Weights of a small encoder-decoder audio transcriber: 5200 steps.
Rows from block 6 of the audio encoder of a small encoder-decoder audio transcriber, named by matrix and row number. Each number is 500 + 25 x the weight over its row's rms, rounded and kept within 0 to 999. All counts start at 0. Numbers have three digits each.
After each channel's rows are labels from the 100 clips, of 14976, where the channel reaches its highest value: "strongest on" is what is common among them. Only what is clearly more common there than usual is listed. The data: melodies that start on their tonic, played by one synthesised instrument. In brackets: how many of the 100.
# conv: width-3 conv (encoder.blocks.6.conv.weight, 384x384x3, each kernel summed), inputs 64-127

conv.148:532485513476529521522496518525501519489477478541502464489502489535565470547517502450527509482523516535474517521470484500471532545485494481499510500482460469511505482456453466485457495542483519
strongest on: tonic: C (38); tonic: C# (26)

conv.85:491523523497526506499427516540490483482504480498495482520521539500535538544544541474459519498510500496477486473500491482480551478516484506510540514531478486484504473468513516513494500516482515
strongest on: the note F# (74); the note G# (65); tonic: F# (25)

conv.133:443486530483515480500511497507530479502461483512478520479542484481563444480485496506506526498507501476481493499502437521491493506516509505492491537491538500502493485500510523516519491517503528
strongest on: tonic: C# (32); tonic: D (27)

conv.142:542520525504490495502512516451503496523483526514458506510476449478515486461506504501504480494528522481468497454467479510527502563492519483495499500466504520528513518542525494499491502469469462
strongest on: trumpet-like (33); oboe-like (26)

conv.220:491500519528486515464498464473548509480515488500512476494496510533527511499504492480502444515494509482485481521560428518500495506521492469487467476523534515504505524502486484489475515508486515
strongest on: clipping (45)

conv.186:450486521512539482519485491419503471512496517478517546496506484498486502475456485476531454517534507501456478471499522494481493513514510448504522530575479509486507484531502529526459483514492476
strongest on: the note B (83); pace: fast (62)

conv.382:517507487500545537504508478502515503519465467467532490488512506486501461491476476532498493487525496477519521480507520443556497492556517536527484511471441484479471480562532516513501517458521463
strongest on: clipping (29)

conv.87:489472525501484542501485475466506476506477493493566483555566521480549476511469460528520476515493485462517505500489515493498480509495488510518486519483526540486533498476480495533526513482527531
strongest on: tonic: A (26)

conv.208:433487479485531477538505508456506508503507492471510426518535513507514494500446485525532464513496548492522509510552501487516457512515490482511462516485486530498459477496495511531486491477528539
strongest on: pace: fast (62); tonic: G# (26)

conv.248:463441499530462510571471491455487499493497490496488515491483476478515441493456495534508501511537490488541517487503527506462473495485483502468477505528504514541500508471521542482476512513460525
strongest on: bell-like (27)

conv.209:512450506504467543488532473463529496527524479471475520488516485534559492540509517458478493514510482500531481489515484456537484518499534487520520495477481506470537502511460516516471487517491537
strongest on: the note E (68); clipping (28)

conv.291:455553524499527505535526497543475448490481477460509513514508481518511442444528493506499504518507493497528564477507507514542510459466493522477486525529508513572485502489526506512528501487485481
strongest on: the note A (83); tonic: A (34)

conv.293:543531527501523488483466521540517478516463467480482459504506497492533532548476487480467462521556512467544502518483537540461509495536510501527502461492505448522482495514460476482487502480477461
strongest on: the note G# (70); tonic: G# (44)

conv.267:517494540509487493520503474510503555487529498483463447519474474542484489496476538514498509459509510510469490513480514490505480528469477469488503500516552498530507476515485517450460496531518450
strongest on: the note F# (88); tonic: F# (38)

conv.74:499522514488485468464514502477519475499489493506481459494505479536490463503456496508528533475496490497523540519475525540540521456460509543518498522547561507499496543482499499507494493499543490
strongest on: trumpet-like (25)

conv.249:534547517477538462522562484527463501506492475488518480499511492488525526508536460491544505491450521467484526512471503508468516529513480499464530510446468465467535514503513460496517520503513551
strongest on: the note A (95); pace: fast (77); the note B (74); the note E (72)

conv.20:526493493474508472484521482493520513545504532499540491523471490516490462466470475497506502523505520455477508548491477513528486506441492529499469484495492497508469493502501530535513511496501468
strongest on: the note A# (82); pace: fast (82)

conv.369:465504517496490469513494532470496480501501441490482524502491531488512500508510523490507480490460491503448483525466482492543494519556525532505500497462441523510534521508552478536498487503514517
strongest on: the note C (75)

conv.96:529473503494468449513476502526498497508445482496508487513494496491558531528502503518493482465494473514496508483500511511451506510490533532513497496458539551543465492548453486518490497542489466
strongest on: the note A# (76); pace: fast (69)

conv.56:520493515505512465513477420492505519510535500459505474492479532510496517521525523542567462493512447454492525490531480464509489508486505510489512459488451459570464507486456566510465485491511517
strongest on: the note F# (74)

conv.80:530508539472481525445469503504507526503502502510494545477467520493477497468451546511487573527493470516516456503511511490508462508502474498479526440498498514509517540468545528501520483482532481
strongest on: the note C# (98); the note F# (67)

conv.253:514460515513527510457510512494539516493508522517462476497493495504582497511503521520501522491512478499526460495531490524536521518498483521493505512476527535514505510522479545476463512511512524
strongest on: the note C (91); pace: fast (72); tonic: C (26)

conv.319:508518519482505523519541477498548485517512483507543498489475482523494477471510515457515502484506516500465502517550512544503488549536502493510495513503473499531528502498491493494519505506508465
strongest on: pace: fast (98)

conv.378:499532467506499491524515515518500550521484461482513482496484528524521460470537471491462490474490439535484510527499514497485465478483484522495482485480524534509515500503517454485507495521511463
strongest on: the note G# (73); clipping (35)

conv.323:464539545508519490495545534478499476504449476511506466517518511502504514521477521454461532531490539488516501475525522486524511508487491531498486519505497489489556505492505542483463508521499470
strongest on: the note E (90); pace: fast (66); trumpet-like (28)

conv.367:494514480556527492522519476478503477507476492532547495546483511552478510483548465480462537559501489496538548458515472508481467470502550516497501510486529512523502492534510491541550513544472505
strongest on: the note G (76); tonic: G (28)

conv.99:493507448505495471484510446511504514500494526499508551526552515499520462490483474471514467526474490533485457519535464479471510478481486507483512531522518484517460491515480517520494512468487490
strongest on: the note C# (72); bowed string-like (25)

conv.280:460511463534512474503530481486509487513541521501559505491504483516508493471459520505528483481489506525513527546464518510470510470499510490486474563514486520538563485454464496502467508453490506
strongest on: the note A (77)

conv.263:486507494478517523491483498498514465522498505457496494536485508516483514485505494541461484446470488486531481477472499531534492474424493487518511498512516508514531511557486425500509479515513531
strongest on: the note C# (90); the note F# (70); staccato (52)

conv.153:491555518468520493473502501508525524500487459488510484470491501508468508461473482474522484510496522455482473512505536509473524540506484539508500511490495519463509473495505505447539515515486488
strongest on: the note C# (76); tonic: C# (25)

conv.178:512503519501509529488516490476509523549510502519487502503489483495558536468512483530508461518483492503443478511508498492504483505489498511501537474498491471499514502489506508515486512472483433
strongest on: clipping (39)

conv.191:475464554467481494475496501505485511502519496518506493504531550494515498458507534489535524514509520502506466474469539500503497486494497495490472513521496501521476493496481504470513496499452511
strongest on: the note B (100); the note E (66); tonic: E (27)

conv.370:524501444511503501510469481470487517545521493504507486502473497513489476452508487491529519476487507526520490528448493491481510497478524491514504504446500507529549500504432468514430506515484429
strongest on: the note C (77)

conv.137:459478451520494489538501539488502522485481526529531488528513456487469484541483509463497483514497533538518503473478544520494541482496517486532495606497470498533525481483464529458466504528513541
strongest on: the note A (90); pace: fast (70); the note D (69); the note G (67)

conv.343:509494534490469498480515538485517506522486468488464524526495507507512512555492480514536542481506508456506517499477476495513499504501487468494495512479522498498457542481456512494543493462472513
strongest on: clipping (46)

conv.303:503464434531500514522474466542524530500505517506503524522554536521497479498482500480485458489537462490489535500504469489497480512467498525491462481477490511499541526469492520523435490535484519
strongest on: the note C (84); pace: fast (66); tonic: C (36)

conv.70:490520531456520523492523451466506529492556484509458532514489495539525569529502516473524456481496437483500485455499492517493509504513488470524516498524495514519534502498489494469457511515446493
strongest on: tonic: C# (43)

conv.13:516477500481533487473458516484494472495484557483408523495487472500519517483517503535531504498513464503502482505500493502502483474494531488488546507516522527486533514494440532507530497524493507
strongest on: the note G# (100); the note A# (81); pace: fast (77); the note D# (71)

conv.171:538540474460491529484517545455490508509506493438508490516485491493473505543492521450505502497457464500530495500532515519528480450509501472528537501515514534483532528515495503504498538549488501
strongest on: the note F# (67); clipping (34)

conv.207:464489488523509517529502455462501509501507469518468459536508453539510511524497459442532499526541524461495519535499497517501472514510463491534524488502553456523532522546494485487480474511508530
strongest on: the note B (78); tonic: B (68)

conv.158:497517482511522526489474474532513477489486463451527488495496480498539508513561480550481497525484510465553491536507514509514516529467509506460519524548457522545464528479541526493487538500473496
strongest on: the note B (92); the note F# (72); the note C# (70); tonic: B (29)

conv.176:532494490503508486485487497540516493491495527498506535526519535505504513543547472502502484535480538470503507512472528525476525504494516511521539552449518528472525482515493497477517501541503490
strongest on: reverberation (60); clipping (32)

conv.159:508480518491523475468457523525513469512530478475504439519512523455498526471467468509488527455485479518517513489522540508547509490521526502537497461500532489533484490494523465489543486452519477
strongest on: the note G# (71)

conv.30:507504496454535501500539485470476496530528523501521498502502473489515498458501534518548458544508527502504485506497499506534472478522540493490498489415468521477494497546475461481512515507472523
strongest on: the note E (100); the note D (70); the note A (64); tonic: E (25)

conv.183:545459513484528522498518520465517489484513533462500444552475509518516478514506503474541532470496492472473510481460492516481431529527506505512527485493488499478509485540512507476477477472502523
strongest on: the note G# (67)

conv.266:489530495492524523496502507504526497519458509546514501522506546488520494485503475465472525487467479492509473523548494463468519508504494528517548476485491509482471514505515497439500482489532474
strongest on: reverberation (63); clipping (36)

conv.299:544543494480473539489524532453525488536514519491523525506520531470501495507490506480513503501491467537481502483537530508462482472493486546518466546499496511476453498454522503523500495522486534
strongest on: mains hum (33); sine tone (31)

conv.324:533503528501570504521491516496497463522489481493475493491505461516509465458503518494474480534509472474519531479478493516543522465460500473517474514513504520502462505516525509515471495505484464
strongest on: the note C (87); the note G (86); pace: fast (85); tonic: C (33)

conv.39:530520552484510517569562532551524516502511528476527482507493494469547540511465494486486518490510482513505528489484507476525511516508503507498466503526467467463497517474487448478498476524518516
strongest on: the note A (99); the note E (77); pace: fast (61); tonic: A (53)

conv.12:480501499488500464484476510552503481515474476431510515478516469493442483483484478469499510520499554406511497475443524523499471468521490468501504507501519499521524508514516510496533478487501506
strongest on: the note G# (100)

conv.65:522467476536523494552506478458514468512524508549513477493461494525496513559506497502474500520508511521465490494472498529529492534524516530504490534520437508518565478501496495524492488480558526
strongest on: the note D (67); tonic: D (29); vibraphone-like (27)

conv.271:514529503457472481502448509458523517522492506508512463515495529490504433489480483483476464498538526520500450492548514541475512523515499484533503507487471518498483485494499543510488513528556501
strongest on: the note D# (71); the note G# (67); pace: fast (66)

conv.335:452495488475533483482501519505503516497470527526498514534526516528544533519513477512505486442505536497510485461513502521517517522501502527484525489481509461491518520502479472498502512525521514
strongest on: the note A# (93); the note C (85); pace: fast (76); the note D# (67)

conv.285:509522498462505507478511476496486472517518514499488493482518468483513525525481502447515493499503477513477449504464501534491538514459527488515492499477524486480499512528481523496490508495469490
strongest on: the note G (82)

conv.89:454525516499500511495491549501480454508479482477494539478517476495486462477485509465453485565512528485466456475535528514520538442493518526498478504483546468488495505461528541483490487506518506
strongest on: bowed string-like (27)

conv.322:542469497477509509470491480521521490512491454482532462484490473497463519522516496542491494476492466486475484536486452518486477482488522483506501529472505490524528533515469476469509516509527521
strongest on: the note G (65)

conv.294:492476560525521536508486473486490511506481474488518461495489514506513492489476473486485507498506490505469506519526527495527518497536496484524561508510487514502516519558479477497476482456474488
strongest on: square lead (25)

conv.172:467454475497487556477486523490505490506508493519542492475547517525514461461508501474496486502508467511509488473512482537465557464491476497504505486508528496499496492484523495480487484505459476
strongest on: the note G (73); pace: fast (73)

conv.174:492510505513522496529489526471498502517499512504468501527510504490548498520456506474501542500494475528486461511493509525498456522514531476486529468498514453512478479519489465499509484520492476
strongest on: the note B (71); tonic: B (31)

conv.113:500484518491450482554522481522529464505454521511515501520511498446502477545512482490513507538513519490545537492523511482500517506515501495509507524456490501461504476499451491513448500491534527
strongest on: the note A# (91); the note G# (66)

conv.187:538465516500524474466478488508499487495485510484465450527487452564449503508500488493499472497455470489487499506479498484566539496487497526483508494511504495504492468492525439514510515493542507
strongest on: staccato (60)

conv.348:485517517483515512526442520504510483493504480439492530479525496526498516486463510507464488482492526490513509498526522513525509528497538521509544529530474499494504483495489525505541510507461520
strongest on: the note D# (99); pace: fast (65); tonic: D# (28)

conv.204:455510454532507474563526467529523497520488488539477487503512514521495487481493470514523497460492535512475549481417499521519497528503509528528483534463524541461519520485541474495529516474519523
strongest on: the note G (97)

conv.175:459499534505510505463510533494510520506519495509478498522510502482538495521499525516477487468496474535545480494495510486508481527555480465524489483469484511473489485472562453498535502518497478
strongest on: the note G# (74); the note C# (74)

conv.22:517495472525535513503488491481510486510503502509497402515484520463520532486500533503537495506461529516514516463508492510547511496492495499496489519524524502541513515455530496507494501508510506
strongest on: the note E (86)

conv.156:499511479451512529484514494490512483492444480546487499512555499479475483475491551493526529501490539560545453513510518520498497512501518485507527538529508501449477507516553491510520492537508489
strongest on: the note C (73)

conv.332:511512472487506473515474498534501457504491493481510486508554465462516514491501537496497486502486484465524486493478500463510492472523506483499501475508515517456520552499470537499492511523544514
strongest on: the note A# (84); trumpet-like (28)

conv.331:495483523501509462491508447486485494515469499526470506505490530469567525477486486485482446495518495494468519500471452508496467463517500490493508511541533536471417494469497523483513510465521516
strongest on: tonic: D (42); tonic: D# (37)

conv.231:533536546508498508490496483456512480493513472505509520509509482478528490499480526488501526474479495499503554479522507535440491509462511496494516551480502497500522531471507465448532497501511467
strongest on: the note D (95); pace: fast (95); the note A (78); the note G (71)

conv.201:521480482491525498526512481488533489499463530494478537501486490464437496563492507521484494484504539500515540478463508489512479517521536525529546479495527492504548521495488463469483492492491507
strongest on: the note A (89); pace: fast (88); the note G (79); the note D (66)

conv.295:524522525509489488486521487590491464465516532494478499506527507529443527540499507511528499492493495498536462511506472542531543497468498508496470496508487480475508489505499508490508454549533500
strongest on: trumpet-like (31)

conv.315:561476500493514537520501507484517531500470504524496481535555500466469494464489498497550470496469475524520485499525529520498462505500522476516509515513479485503513523444505522517520469520483505
strongest on: the note F# (83); pace: fast (64)

conv.71:480474565481538491537515456487514494517503569492506484474504508504486522492510493517527439488546505484530508507502445459472473495502498513517525454513522516486446485514413536479446529511496480
strongest on: white noise (32)

conv.60:517489515481491527524507500498505533506499474487503488532503487494538483547505535509498479501506473502490481468467513519501509511418500410518520496489500480514537528496489490546500504503484478
strongest on: tonic: F# (34)

conv.163:527524439529519480507503504547497483520491430497504476507521518505524467465464484503510519486467494505521526471469517530499523449513476520519543479485512512511547523522511460517507541495468535
strongest on: the note G (79); tonic: G (30)

conv.233:510517537472515512528454481472473464495525468501496521497508494514550524514508496493500493563477532500505491502486515460517477484501502454496503495492482490514502513491483473498511487489504483
strongest on: tonic: A (29)

conv.36:483483520484498509474520506541476499496524465488514440478520495504523509480498512507510539507479523483549507447506506485519517513540482513525534497505478517527508480496484477528550525534505510
strongest on: the note D# (72)

conv.320:440546474488523497525521518467535488520493425488501473509512506458504483515518529499538508465462470468528477500463486510520466496499477482494519489487471493505523511530484422516517505524500483
strongest on: the note F (77); clipping (33)

conv.194:539510491483478524471522552488482467517486526510508518484492505492538507471562514527523492499544479530515494522470523510486504513486506530481481468491493513504452459503512499521447485493498504
strongest on: the note C (67); tonic: C (26)

conv.17:501461504464503498534485494432491493529507523536551453495477546481546445407482523501483474528496508533496498447450518487511491486518495474499503481477534534480501521518471504519487526511479510
strongest on: the note E (82); pace: fast (62); trumpet-like (29); tonic: E (25)

conv.33:538528492473484511496494477527543497513526480485531474506551463511471503520534438496540488462509471489479483517473533495521548473515458491475479501475512530485485507467510499491470510468465523
strongest on: tonic: D (25)

conv.281:490494511458510518499513537487516546496486509511473485479497515515495497518505497499500487476527523507426517484490516456506530487451502482500478534458473484519575494473495492488516482487505525
strongest on: the note D# (76)

conv.120:482510518503538510508531516488504497497534451518474465529495537536488481547519459479523508496520476478505485509506475517470440496517509491517514467498546467508496507515520531574460517492525467
strongest on: the note C# (81); pace: fast (66)

conv.40:486544489496497534532502478500523482469417462514478515522462513540494474501482470490529501555536505505512499508516532486540498498463492470507476489458497527503477552497523501487529505536512459
strongest on: the note C# (67)

conv.375:539500484483508504444504521486513533498501495471501480510506465509517510461508485511469483500472501472536499467497492501527466511520503487564534498473515529487521518509486477534485521492495495
strongest on: tonic: F (26)

conv.48:524481506508512498523491485487530503505521523462541465525518526503461515529506473522505448527520485458511501473495508532500491540482506489499512464523517521523541506538502518471496493483497501
strongest on: the note D# (71); the note G# (65); pace: fast (63)

conv.86:492530486487479493478491540499508503487474486538509547492531529483525483458470475528496489524484493551517454512517469494542476511490486489512508534503503494484531510535477490531472501500517483
strongest on: the note B (88); tonic: B (78); the note F# (74)

conv.199:482530508495499528454515495483511511479537464513489513500487527495501531491513480442478486505485496517482509548492505513517517490475501495505495524525502546527524521493483484551502496503530513
strongest on: the note C (82); tonic: C (26)

conv.90:495505501469531487505532464450514517478505497525478502494507463504470479477512496494530502488495502514490542519491518488485492481509502508491523489551556519493466513501550491506489474514519506
strongest on: square lead (25)

conv.374:528468527514532534505506491480492490488462533515510491540505491507515474526496455506535506526446466543462529505500466529518452505525480490498506521481558511496507496502524443531497468493554509
strongest on: tonic: A (42)

conv.288:514484495468525463492510516484504457487511473501481502466498509489626496523516506530477476498542499503516499499493484489505509498509507525529506493484578484513517521458475464457478504458520469
strongest on: tonic: F# (48)

conv.356:482474463478490499515506540521511491502498524524539500500498477483540510482498520422468522489497488486483534487515501457539511423492505502510484522480484501499477503523415472476436513541503536
strongest on: the note E (79); the note A (73)

conv.3:484485493496467515501468506510513494513510509499445505523492541491521509487548491431505526480523505493520536545473479526485501477508506539474489524525491486522492507476494505526503493520467515
strongest on: the note D# (86); clipping (33)

conv.210:524512517511537516486466498469511467501506521516499485506529478511517527493485494525492478547499493517421509543518445480477499476502483481509517505565542510537529526484481505475524507490534529
strongest on: the note D# (70); pace: fast (63)

conv.147:525514468519492506532480505524531492512475468532498481531520488518508537488479484529531484528495562522517481485442545527478504518496475547516525480456497477476510515520473446499498495540509513
strongest on: tonic: C (43); trumpet-like (28)

conv.59:496477555500525485466544506492510546518513485418519459517541513537485489496469525533554515526497472471533464501522455554504473483509476487512525488528516489551497517491495529475505498526522528
strongest on: the note F# (92); the note B (67); tonic: B (28)

conv.346:533458549497509454506479507549500490495501496468482476500479493444486544533507487467492529490489468495484500512488519515508494465492505496466506480501478515503487506505516517509468509487527456
strongest on: the note B (90); the note F# (67); the note E (66); tonic: B (27)

conv.46:489518507476486550512500477473495495503529446472512512509506511542506483485467528474476524512475485527460505484548509480456452496526490433538512493498477542537512534548473518478531526512453501
strongest on: staccato (55); square lead (25)

conv.23:480501506523475476489485566472489512500466524492456546505515492492488476485490466499493542490473527490536520515478460534509484521502533468472498449527530509491525513507477524544470525501511521
strongest on: pace: fast (66)

conv.149:520527517493485515507508511514522487490492486531516501502533502524473542512479461510539461539503537482513491493515489511486505492459492485483467512513493490504490516517494523480507507504467488
strongest on: the note A# (65); clipping (27)

conv.189:471487531535496535501467521514482502511480511516465475525497468490509453494508542533516493501510501541513473483498505510515510479487512512494501520539490525493497504504496544490511498564475492
strongest on: the note E (95); pace: fast (78); the note B (72); the note F# (68)

conv.380:474527530500516508500486500517494472478484491509507489519492497458578492506530511472530527523502492504521487505488471501529456496535471445508513472510467525517549506499506486475525511508503470
strongest on: trumpet-like (26)

conv.28:516494530467533517442534501505504512501496509508455491526516508464546545549512522496515531542511516503502510521509489505532454504502457464530517536532484499529498528559490467536488515484526485
strongest on: the note D# (86); pace: fast (61)

conv.144:497474476496496521472556501475520496556475496487484521477509492539517494524488520474468533516491503446522489523523503512488515514450497501511533520513464538500486527503500488519504492519506539
strongest on: clipping (30)

conv.126:497500519530505454484471519499495513497439493509485473495485539463496519532464518502511536512531510522513442481467516495529472490463559511499498504486483558509530495487493493490518524549479494
strongest on: the note E (87); tonic: E (29)

conv.61:513454450468494497473505539527508543525510534496521528517518502476484522503517455462514512463536477523486496503454485505504485512516518489517503522508498506490489525515438488533479509536517551
strongest on: the note A (82); the note D (69)

conv.25:457483501524487478521490457507492509519488530500519512517510481483468469513492516504454421475556556535518470497515425469496481521514517479501517506519507503543480485515492511512503509477509515
strongest on: the note A# (97); the note G# (75); tonic: A# (31)

conv.379:526548484470492494476536515482501475504493475498488495481504480525547496430463453492455504494511442499529457527516460456469448519489460482508492463511505527525486495538530503488546529518451502
strongest on: the note F (69); clipping (60)

conv.16:492473531497510502508499459515523522475501516460511541529497505455502499519494539491532461502515573462462524552530432505489527493494488509490508524540519497497444475534454503483484501529526495
strongest on: the note A# (74); the note D# (74)

conv.366:495535486538495536517496509530503513497525500485520457513489454512524448460514538487483500529504526517492530533482482511413470499477519494488563535482506486512506473479539542477525512504486515
strongest on: the note F# (77); pace: fast (75)